A small image captioner, trained from scratch: decoder layers 6.
Rows from block 5 of the image encoder of a small image captioner, named by matrix and row number. Rows with one number belong to one channel. Each number is 128 + 32 x the weight over its row's rms, rounded and kept within 0 to 255. All counts start at 0. Numbers have three digits each.
After each channel's rows are labels from the 100 images, of 14976, where the channel reaches its highest value: "responds to" is what is common among them; "peak on" is the class under the peak. Only what is clearly more common there than usual is listed. The data: simulated stained blood smears. In brackets: how many of the 100, against the usual share in percent.
# convs1: grouped (8 groups) 3x3 conv (encoder.blocks.5.convs.1.weight, 256x32x3x3, each kernel summed), inputs within the group 0-31
# convs2: expand pointwise conv (encoder.blocks.5.convs.2.weight, 512x256x1x1, transposed), outputs 0-56

convs1.59:085191090097189160135074092129124160091111110127148072149112109085099175123119111150131109169121
convs2.59:145134108148097131054086120202146120057142158126156137087131123134131134125122125142161095105206122117093110168129081114130105099103169185177114121151073147152114093165093
responds to: band-shaped nucleus (100 vs 14.3)
peak on: large cell (55 vs 10.3); nucleus (45 vs 4)

convs1.44:149169159143140115086165123143115111057142073124078196136147096149141176145080123118109179126131
convs2.44:074062151146145112156170093095100143154129172150081173149088103143136114130060131075110143156108132146165203054119179142141110179130117163096078106130157129179138128108117
responds to: two lobes with orange grains (100 vs 14.2)
peak on: large cell (91 vs 10.3)

convs1.70:113200070118135114178095123109093154090081153118139114123105197138151178163176119118124141113105
convs2.70:164115157124098170176094062171146192129121052154146147103098136175085090151148085161124156132086120131101152104162159142220133133129099139103143115128142079164159121145183
responds to: kidney-shaped nucleus (100 vs 14.4)
peak on: large cell (49 vs 10.3); nucleus (48 vs 4)

convs1.177:141152155182191123130163162118105115161124163208170078084126135119167123109150145135145112115179
convs2.177:093117140156125102070152110137178153159128121150132116113125108124083149125142100106127135147132156151136146148086158145161133100132088117112076118212082129137089105156114
responds to: band-shaped nucleus (100 vs 14.3)
peak on: large cell (84 vs 10.3)

convs1.155:121177110079151123145174105151142119198214141121122116133123121143187105181126125151082138105137
convs2.155:152129136137049130066073080155145090068095091129109117209161067114134098128139127124113139101143130119091128083092109129073123112155143108149153142059067131125073101167129
responds to: two lobes with orange grains (100 vs 14.2)
peak on: large cell (90 vs 10.3)

convs1.254:100113119128148119108134099136135114108176129194173147065113138185113171125127122153197100192138
convs2.254:098124169071151138144155172177153085108114112129164148114158130115108100168122087102171152143076078100120105116137115107163169160126174057100082079188112118144082069127111
responds to: dark grains (100 vs 13.9)
peak on: large cell (81 vs 10.3)

convs1.22:064143167140172121140092135137138056106064105133098125170115156125156140103090173150122084094103
convs2.22:127138117092092137088114172141084136171157086125104101122099096065100147146082194064127125156080103140106108125149113185156099102105161058145089108099126125100129120128155
responds to: two lobes with orange grains (100 vs 14.2)
peak on: large cell (100 vs 10.3)

convs1.101:153116077130138093080163124105105131145181139146078155093161139204123128115144187122184117124095
convs2.101:098108055149135133123099158101200098109137111154186159085128100137115121092087129140139087130159188119086077081168141071132134148106125130092072102159123175111100149173100
responds to: kidney-shaped nucleus (98 vs 14.4)
peak on: nucleus (67 vs 4)

convs1.8:068159156111137101106133100122106059083097141126073098153113131163148089134156152143157146057151
convs2.8:078109114166110125164123099115130077045098141125067128117139138113129140137181103154110161137164136132116104146092172107081061173109086077191166125114142134104114044169131
responds to: two lobes with orange grains (100 vs 14.2)
peak on: large cell (55 vs 10.3); nucleus (42 vs 4)

convs1.46:132107125121110087100110136142092152142091203123166231110198103141129124144111107104114121126129
convs2.46:105115171137191148109075090155141175119123080096123115187101147093085092106109173185145129076119084129135121097151112099072119115074158087106161116111168139053079099108141
responds to: two lobes with orange grains (100 vs 14.2)
peak on: large cell (60 vs 10.3); nucleus (35 vs 4)

convs1.23:101155136151138089136119078137092129101155170171118057178099111114139087144173152102185139165098
convs2.23:195196141095084109135134136125155170134143124156128186098090123139111133104153146203164166167139144106162096116081109141101100109108099149122123089123105159193117115083128
responds to: two lobes with orange grains (100 vs 14.2)
peak on: large cell (83 vs 10.3)

convs1.134:143098225116113137117107131163134092107125087119164134187090172071158113111138112137135085094118
convs2.134:111074151137074144118080088142113120085118077102094162097129133141129190188118115141152116138104167139134120144132143111114109086137147094136185119116122089134132088154121
responds to: kidney-shaped nucleus (100 vs 14.4)
peak on: nucleus (71 vs 4)

convs1.162:111117100112126172097117093166179191083112106105105125136134171138212133162128184136166136123110
convs2.162:092147125108160160154162119073172152121170110082141142141097120105108106147137147114118186114105132118129063146111094063158077120095079125144140115089121138080192133155092
responds to: two lobes with orange grains (52 vs 14.2); round nucleus (48 vs 14.8)
peak on: large cell (57 vs 10.3)

convs1.72:150179169143143092137109091101138101129105186131115121150122170156129199182155094140169130177168
convs2.72:061112163089141061108114106122106151149121134149159130100096190109127156142131157134107110161170175096114153137094155050163145144123121124157087085055128141188108106162111
responds to: kidney-shaped nucleus (100 vs 14.4)
peak on: large cell (92 vs 10.3)

convs1.9:088111123108136114192111145171115112159138108146079117236121116130130141158140181122164127170129
convs2.9:105147125206128115177071112095076162144123112106119124137116140180121127097093107108118171123167061095102168126101150136135119069135169136067093120077099163167113129105120
responds to: kidney-shaped nucleus (59 vs 14.4); two lobes with orange grains (41 vs 14.2)
peak on: large cell (76 vs 10.3)

convs1.1:160088140086116105180117087146144100108132138169124112213102133114135132158065162167173092146130
convs2.1:145133092147122107132155136182097220115113078108077112125103096116176118151196103142107086130125095106150143157146125162103138108112109136061097172088091105116160083159100
responds to: two lobes with orange grains (100 vs 14.2)
peak on: large cell (82 vs 10.3)

convs1.129:087089100176151144099067168114174124195161143121121114095129090149193122164123106148127146150154
convs2.129:091118156103082109130070089156140121101129127122078108103117176065151121195146171066112115151075131153139180132117133142144170126177148176167023127108127185084087124103130
responds to: two lobes with orange grains (100 vs 14.2)
peak on: large cell (80 vs 10.3)

convs1.41:097129115086136146151072051160151115195110149111126110119058140104112111106130122182146096095133
convs2.41:125139146124095130089109133091147103127131120147152143134140098084095134106121136124139113042064119143076104070167132129170149105135126132092110131151138114116126100079010
responds to: band-shaped nucleus (100 vs 14.3)
peak on: large cell (51 vs 10.3)

convs1.65:162139093130171079148150134122160122111127115082173150104136136146204106118123140221161153098118
convs2.65:138184127083189119146134183129115152142128133158101092142146126102124118066144120093110163152114108098165117138088129144119114169113073168164052154132171203104102165124148
responds to: kidney-shaped nucleus (100 vs 14.4)
peak on: nucleus (81 vs 4)

convs1.140:138106129161136186111077125172103091107079125120149123144083197128096092174122117110080171153156
convs2.140:185151121123129163088177103173199136098178137115103128169112071194128120129089145102142063096126154138105104124079127156185167143139099155179136137150169096131096107162151
responds to: kidney-shaped nucleus (100 vs 14.4)
peak on: nucleus (65 vs 4); large cell (27 vs 10.3)

convs1.85:142200172163123156134142111124124147162139173075112139104160159134111182175176150095179094107135
convs2.85:132080101133092064082140087141058143120126094133131155119165163144128125157108116137113067104125124140081079102134112138139068091114134112135139146072116106145122067120131
responds to: kidney-shaped nucleus (100 vs 14.4)
peak on: nucleus (85 vs 4)

convs1.128:139118180124129161127188102207110150117080166136134125183143181160085142124118117130127075092134
convs2.128:133127119158089105121182145102090059146085111128160130170078137041095094076120151081133128081098130107108081174099123116091138098120144132158148129111130098142143085152121
responds to: kidney-shaped nucleus (99 vs 14.4)
peak on: nucleus (76 vs 4)

convs1.151:169094151164092170123187107149068121091102119095180107138102147083108104130089142077137085117122
convs2.151:131080100110105128150116103054160124181130102107125117161141124116116140143118129110117114117182071140105074115091130063119137122136114159032097158117131130078132092119158
responds to: kidney-shaped nucleus (100 vs 14.4)
peak on: nucleus (81 vs 4)

convs1.50:147086208167080140144135117106098117097117115134133166141152181175125134169152159091079140078121
convs2.50:088165116220088136203092119039160169111135087163103119092113128165145124158147097118098134168137123165074158132111142140145110166182147106137097139146080094144155135145123
responds to: two lobes with orange grains (100 vs 14.2)
peak on: large cell (66 vs 10.3); nucleus (33 vs 4)

convs1.90:118187123228101153145123123128134121134181140157086127139153158117116166193183105113135124134108
convs2.90:144144130139089083125122083103155107112117136207173141139180135117152132128106135156132056131130080104110058121131138134136201077146094149136127142129083156091108118098121
responds to: kidney-shaped nucleus (100 vs 14.4)
peak on: nucleus (57 vs 4); large cell (31 vs 10.3)

convs1.84:148191129115105135182096089123126118131141184098121157123068130127151201173173110143123121083105
convs2.84:149130111139107160084118061197105171110102141125215135106182148134123084123133070120175068110121134134114087103111140149120086107142087147137081129077142114082117131172138
responds to: kidney-shaped nucleus (100 vs 14.4)
peak on: nucleus (60 vs 4); large cell (38 vs 10.3)

convs1.117:160160159216145114135177126142089063121161136095140149141136134152141162115132206139133107164124
convs2.117:126090142159101139142112096206081182171084187082071154119112142071102110110091172123084090163069143125152084110128104166103153106120167124079131140152164135151122093088111
responds to: band-shaped nucleus (97 vs 14.3)
peak on: large cell (92 vs 10.3)

convs1.182:163119169074115100127115234125082114107174182122122097107160122132093130129162121155098128117137
convs2.182:100090132101062164135163110123128075194183134158075092113114122131096129057129142170095091112067127160157034119085139072083170080182127101122041114067139127096181188083144
responds to: band-shaped nucleus (100 vs 14.3)
peak on: large cell (51 vs 10.3)

convs1.34:121095110142133147133126194081078116117190161136096150127140123121085089112105153041087120107137
convs2.34:119078136075177137093150147142128119133117128139088089091109116147150155137124076133116140096105121135066084181100128120070093137092123122124114171112114144137054173099087
responds to: two lobes with orange grains (100 vs 14.2)
peak on: large cell (86 vs 10.3)

convs1.249:094164114094091171122128058139147082108145131164200137101135108187120128140103105164165119173118
convs2.249:101161131094119138093161122071116134126121125110111143096120121112125135201084129148106046152149144124107119100165086078116166142160133150134115124105120145112102147100146
responds to: dark grains (100 vs 13.9)
peak on: large cell (95 vs 10.3)

convs1.165:128163127108116095179112074086110076169165111137123043101126113123095146123089093150087093131132
convs2.165:137111119087079169045108051053106144159166112156134201115093116115098125145170123099138116168133122118091182126162122080113081138112145139111117178146151150132131166151128
responds to: band-shaped nucleus (100 vs 14.3)
peak on: large cell (95 vs 10.3)

convs1.15:111137172095154095141176125150103115142128145192107107111133109084113099159146138086194213129135
convs2.15:179115104093143138110133170151172146095142130165055069140156134102078144123093122153112117195148110141137135182193096086104165179197113067199133140096135140116137125134170
responds to: two lobes with orange grains (89 vs 14.2)
peak on: nucleus (76 vs 4)

convs1.79:131180133130152099162097122136139146126084171034137131171120128183106148175145071137163120111124
convs2.79:078150079155117100127086103239103143133102131169169092135093104127159118088099136181111147126105074097166134162120128143052138110150142146153108136142055093114144145073122
responds to: kidney-shaped nucleus (100 vs 14.4)
peak on: large cell (69 vs 10.3); nucleus (30 vs 4)

convs1.29:104095085161127132209149175148157081136130156189101102137156160091132173144107145168136115136090
convs2.29:121103081183100079127122133134070148092139142093106130142080139095192131087150126089106157109129132097108075091177069147110119099148096112139149146176127121111131128143156
responds to: kidney-shaped nucleus (98 vs 14.4)
peak on: nucleus (81 vs 4)

convs1.118:142134093169138094089126157148151172131103094170151151160112091135061172136101109117132091080195
convs2.118:127155143142101132113179134113112128158137109122080066088102144081168142096171120107205141140143108152118137119152114131088075088138077128040113119112061130158069152091091
responds to: band-shaped nucleus (100 vs 14.3)
peak on: large cell (41 vs 10.3)

convs1.58:119177112131230116129127136103136138123117143081099063178101112135109194102103133156129120151126
convs2.58:064060169164115192142151135128135197173060178104142122156058135152086151144123119126143157097104113198134104157076094147139180130127129111090126152120075178157122062106108
responds to: band-shaped nucleus (100 vs 14.3)
peak on: nucleus (65 vs 4); large cell (35 vs 10.3)

convs1.0:100098131090158122201183174158156137132135131085140156128178086057149151157145107156152129111123
convs2.0:149175099097080108173152134057162087086149103120128093146087110118167121171102131166089166123152139108062156125113102119117128105153126113033106108089140115140157111102094
responds to: kidney-shaped nucleus (100 vs 14.4)
peak on: large cell (86 vs 10.3)

convs1.93:153141115127077059089155149116188120111112183200090136167114137121094154126104123112114131174099
convs2.93:113132111123141087117146083177150119116076153225150144150111127092131132140126157137110180136114112124139105121092113139112109121113079152193097129129145085111147087132117
responds to: kidney-shaped nucleus (100 vs 14.4)
peak on: large cell (56 vs 10.3); nucleus (40 vs 4)

convs1.160:100134165130148129145155114100070114133136163142182029095184095142120150131099094126100101143151
convs2.160:156108112166147188141136113164164145077159104124094161093186133129155092073130105072140077166184064126064161126100097117160143107142176153161118136117156138162138132150115
responds to: band-shaped nucleus (100 vs 14.3)
peak on: large cell (76 vs 10.3)

convs1.180:180135162143180131099131161151129097099155162176131117139164143120126130046117159138159173114195
convs2.180:092077064098066101156142106050143134087105087132121155107154147150086120113138138112116143122072081147158193122133147127116173113072131091153165131062091114121122149146097
responds to: two lobes with orange grains (95 vs 14.2)
peak on: large cell (99 vs 10.3)

convs1.2:076175121158090098105161127142112119124083177173144076130101164120144107180079110135112188142154
convs2.2:077128054180132190167131113147139126116114143132156133114126108143119117099127138112156153135072039104077131084092166139119121082149159132117107133090139102128105043224119
responds to: band-shaped nucleus (70 vs 14.3)
peak on: large cell (77 vs 10.3)

convs1.95:120115168071122154147130124094065140113150187110116112199127102095143113097167129129124133059084
convs2.95:194123112155145128206120102086122186111122110051088172133096088095097073112091102133102132101107079147079106188167152143157127115143172122061153181100140113123102105130147
responds to: kidney-shaped nucleus (100 vs 14.4)
peak on: large cell (94 vs 10.3)

convs1.174:112149121174110190128185134136110137146161096090090108126130207173152127090142136097184151105104
convs2.174:145177158108048144185126120114131089175106119164108153134137149138119105131114142117092129117085065114101131082175122118120117167113081103141114121156120089093148124140133
responds to: two lobes with orange grains (100 vs 14.2)
peak on: large cell (97 vs 10.3)

convs1.179:140119094141139165114157099151171186076125120103133147190123167143164126102107157141175192105176
convs2.179:127135101177007134136082116029140057081111057123115134068103105153172160139140126041104150099104093121136099122081072091091194086090114104098095168115092115082175119094089
responds to: two lobes with orange grains (99 vs 14.2)
peak on: large cell (99 vs 10.3)

convs1.68:178131134098193116154134135101091181087146131105126213099087120092139100097148178149115138117140
convs2.68:128116111167094152211037092084130113091152108106117130172072162150170105124122121161148170141186103101165153126149116109110101168162166102133129142085080088163153110121113
responds to: two lobes with orange grains (95 vs 14.2)
peak on: nucleus (59 vs 4); large cell (36 vs 10.3)

convs1.73:144143079142080090171112135123112113133090110181143136160105112085167072113122103168074145193133
convs2.73:084184158143193127144095085226138097131060084067117124166130143098128129161128113106126153075100162113124142198121158124090189113102136158143151116109112079130133058081112
responds to: kidney-shaped nucleus (100 vs 14.4)
peak on: nucleus (52 vs 4); large cell (44 vs 10.3)

convs1.88:138198122104172109147126121129092164092098205121108200115079152148116144135161152087135117141148
convs2.88:151116131074142073105045139044107077068139097142103137150115103173133100136144068167084122110088141116111100091110152081125134107175192147138183140102112121089177140155118
responds to: kidney-shaped nucleus (62 vs 14.4); two lobes with orange grains (38 vs 14.2)
peak on: large cell (64 vs 10.3)

convs1.12:109183122142180102117103144152148077126068092144123131066155178079156123122116138129128125073078
convs2.12:153148124112062126079146124182085093119107150097181096188103158104054057117064091111125199104089094130090173122117096137041127105115113115141134114099142088097158121096141
responds to: kidney-shaped nucleus (100 vs 14.4)
peak on: nucleus (51 vs 4); large cell (42 vs 10.3)

convs1.14:112133126119119114163124080167085134096132158155094078227109093101121105167133173134165160121139
convs2.14:117160113193136146134093155141122122121137103132133122194129129120139106088166104144147102103189085063165149162083171078087120174104072117135125125164126195178088139152064
responds to: two lobes with orange grains (100 vs 14.2)
peak on: large cell (90 vs 10.3)

convs1.163:164136140072113081184095161106089118167158138111141118104148054157077125150152105147072134125116
convs2.163:097129104107030139123139208175071098131208123117144117122140135142126101114114131132104162123155127116121099117142177093147154120100099161153172081101112119116103227134175
responds to: band-shaped nucleus (100 vs 14.3)
peak on: large cell (74 vs 10.3)

convs1.37:125210128144127124121191098120117119135145138109079158213091131123150148115085111174090133158142
convs2.37:181122154157190128150116247133093128127120166150160112180118092125147102129156089112169101110097154110114154105095143114169116169149143149148117157163164128084106134091168
responds to: band-shaped nucleus (100 vs 14.3)
peak on: large cell (71 vs 10.3); nucleus (29 vs 4)

convs1.4:127125144133155101146110103156090107143158112139094104231119124123115088106164211143160110098133
convs2.4:135107021125133112160119124141120107089137137103176126151097135183170105105048126128118147119119119147093134104077160113098144109114136108178126162074130157090147125109112
responds to: two lobes with orange grains (100 vs 14.2)
peak on: nucleus (67 vs 4); large cell (33 vs 10.3)

convs1.49:177107169178088095112161132155109117133132165114103198105174143159141145186096114122104180153151
convs2.49:101121114123163113127091088148115126094116072126094159089160147122171149172131084139100080094117121096161107140046136140129110148161119136113060122173116159140088140134128
responds to: two lobes with orange grains (100 vs 14.2)
peak on: large cell (99 vs 10.3)

convs1.186:098151118101140112179097069150091132136213075127111169120131097144094144120096136100085136156085
convs2.186:116112120167095154216127156120234133114110099071096128125181092144116087100156145142140158149164112131111104126160142103120208056108175162145111119095167154136078105125135
responds to: two lobes with orange grains (100 vs 14.2)
peak on: large cell (75 vs 10.3)

convs1.200:110094147111186185078167190128127129116099137159083119112087126188130112130126166145090086162133
convs2.200:073076107127153118171110142139122137140135106114080109162148153144118136135158137104144127103101043132193114070087117104154116117134063086068084119101080150092096164143085
responds to: kidney-shaped nucleus (100 vs 14.4)
peak on: nucleus (84 vs 4)

convs1.30:168167123104096166104108095113097183149090123075137124144115129120182127096165123101097138084205
convs2.30:116138135158183081121132162200146179107099159115119095150211138137117147147078077113098097131071071132102113136117175145119137126112141145135138162124150134116070116124145
responds to: kidney-shaped nucleus (100 vs 14.4)
peak on: nucleus (65 vs 4)

convs1.203:120134121067071134053146131107169114111102102118153120109099177116098120143096122107133126176050
convs2.203:138186148119100173104169128185137121133173097116069130152119123140088154140146183124188106136126062163152097104143150168063106122133101102118124108127165130153127097154118
responds to: kidney-shaped nucleus (100 vs 14.4)
peak on: nucleus (62 vs 4); large cell (29 vs 10.3)

convs1.148:147107160130120145097190125192090089103098141098171106156125167061092112161157106124102082144122
convs2.148:119110108134164132066092169165084139133180131110173120099155110156129115133124144135082153158117198112037166151151098167124161166152199094090093161124150086091102145077158
responds to: kidney-shaped nucleus (100 vs 14.4)
peak on: nucleus (89 vs 4)

convs1.210:185159129164112175131075094079127094103099136071129144144172122127129103102079103077159115168111
convs2.210:072065134174114181093175114125115083171075130092125088187120095106105159051129161140162103092089096119077092160183114163107147112124120135157119090052193141169078126160143
responds to: kidney-shaped nucleus (100 vs 14.4)
peak on: large cell (59 vs 10.3)

convs1.116:152157095159127101127185127067127117136131115106177135150116117163107167161117162108123079054190
convs2.116:062125051123128101195134108088148221189062102070162091139087167087104117103137160137115095139168096105127084128090123160150119178112129114092150104093110086155121084073150
responds to: band-shaped nucleus (100 vs 14.3)
peak on: nucleus (61 vs 4); large cell (39 vs 10.3)

convs1.20:093140166166123166155161129119160072153133086128134157109151146067156187084122171120087077120115
convs2.20:144115128100105165097085113122114114123131143138076097096140125160117097098122106152112110119137142135121139110124140179133114118091149140161151130073110102133144136137099
responds to: kidney-shaped nucleus (100 vs 14.4)
peak on: nucleus (74 vs 4)

convs1.60:226127197182142112115105099155125101141130118144133114086135114157123173179101141109116174112123
convs2.60:109118144176138111119152112149098121153148166145085147124128166139185100121110154109081109088149108126080148109115092121133125110130073184099068135140140055112102090144119
responds to: two lobes with orange grains (100 vs 14.2)
peak on: large cell (53 vs 10.3); nucleus (47 vs 4)

convs1.133:156094142134120103085176142177164092117167086103171093186102189108150118138127130133103088095093
convs2.133:152152098116110144110147162208154114119057150147101141157119102130104166119127144109122166172153127172047064115123118117057138048192085116046072136169111094103130124120144
responds to: kidney-shaped nucleus (100 vs 14.4)
peak on: large cell (67 vs 10.3); nucleus (30 vs 4)

convs1.98:097111136178076096114098173193162144136097124095129133114075099118127118139178148186171089108130
convs2.98:081103105121096151113128150157092160156122139126142127188075175165077169159143067100155143090130076132105071084130163092126118147096116136091151127097108154115110127130090
responds to: band-shaped nucleus (74 vs 14.3)
peak on: large cell (96 vs 10.3)

convs1.150:112093126153159108127087142135223134159191175130072133145127134142191096117148111167132124121120
convs2.150:098151128089118079119094050076114124093119122128129094158088134107167058173117109121128128091071138161113118107092112092144138140201076124073165141137073193137083113144135
responds to: two lobes with orange grains (100 vs 14.2)
peak on: large cell (91 vs 10.3)

convs1.127:144153179152143127114123130112113066145135088083134129113123095169094153129101222126196109101127
convs2.127:147132154191167142131136124149125177119057126149088167070084152148138092158133199065099104130131152131114085093170142139105127165120190086093133095140096075140108158094055
responds to: band-shaped nucleus (100 vs 14.3)
peak on: large cell (84 vs 10.3)

convs1.43:170138153166104106110206165178130123115180133145109098130156113117178173157117120095092182103149
convs2.43:190083083168135069103138049177104077059069194138114093088121113119130116153122149065151107105152152087068099101159144111127132126141158107145192144099073108134095113117169
responds to: two lobes with orange grains (100 vs 14.2)
peak on: large cell (84 vs 10.3)

convs1.78:170132105078191160086158078109111167162141162146110145171140168124082114127104168108084135113164
convs2.78:096089101106134190188102109140161175165053109134069130164074114151118121084129149121135094205139161123167108104149152120118119071154155090100082122095177094103129096099083
responds to: kidney-shaped nucleus (100 vs 14.4)
peak on: nucleus (54 vs 4)

convs1.149:126104141103115255134182116146102159160140148108141132150123118131122108123120144112117119116139
convs2.149:154181129076171131132166128173124140141123151189123112134133151183154087146111069118118085145071152142119145065140071145105087138167171111099076157199121102139140090129111
responds to: kidney-shaped nucleus (99 vs 14.4)
peak on: large cell (52 vs 10.3); nucleus (44 vs 4)

convs1.92:201134104138142126114156112101125162153102125111119215089104104118123072068123164142119160127172
convs2.92:158106089096141139156186115103124130076102144201134149154116152045087140188177038153133166158101152146156114166147061102040085210146121152154158123127116123116097128126093
responds to: two lobes with orange grains (100 vs 14.2)
peak on: large cell (94 vs 10.3)

convs1.178:107148166124141146188135059124107089196161109151091120152102123136124097104083076111138157169159
convs2.178:138104143156096055133094131130099179139096126121099123155124087110156127146131149139120102141188078128132128118154170134073111119150119100150118147118101134128107134118133
responds to: two lobes with orange grains (99 vs 14.2)
peak on: large cell (55 vs 10.3); nucleus (42 vs 4)

convs1.99:163057104057143129098149105080088103179121146119067102146111131117139120141142078113105157156152
convs2.99:146150149049120169080141103144173097164092135146147139144104202133127161116116102125173090141122086101131100134104120167125115138161198158134094148147126045081113077094166
responds to: band-shaped nucleus (100 vs 14.3)
peak on: large cell (78 vs 10.3)

convs1.201:104063157168120115154122136126099119078125176165164190089080158144118127097126111106117089103185
convs2.201:137166200108139124119052046114138111141138178077136142095216153161148153117103124135112154119134115146120141104180082166141102043076128152136112117127191090094126147134073
responds to: kidney-shaped nucleus (100 vs 14.4)
peak on: nucleus (63 vs 4); large cell (29 vs 10.3)

convs1.26:073124073133134148141142191122151048137093115153076142101140108128158168070141149137141103109096
convs2.26:086104129102091175132116137097173151109097136117139089134076149131137162115103136021130102130135099133163167130125154100081111141147135134125135117091100110089125172137103
responds to: kidney-shaped nucleus (100 vs 14.4)
peak on: large cell (90 vs 10.3)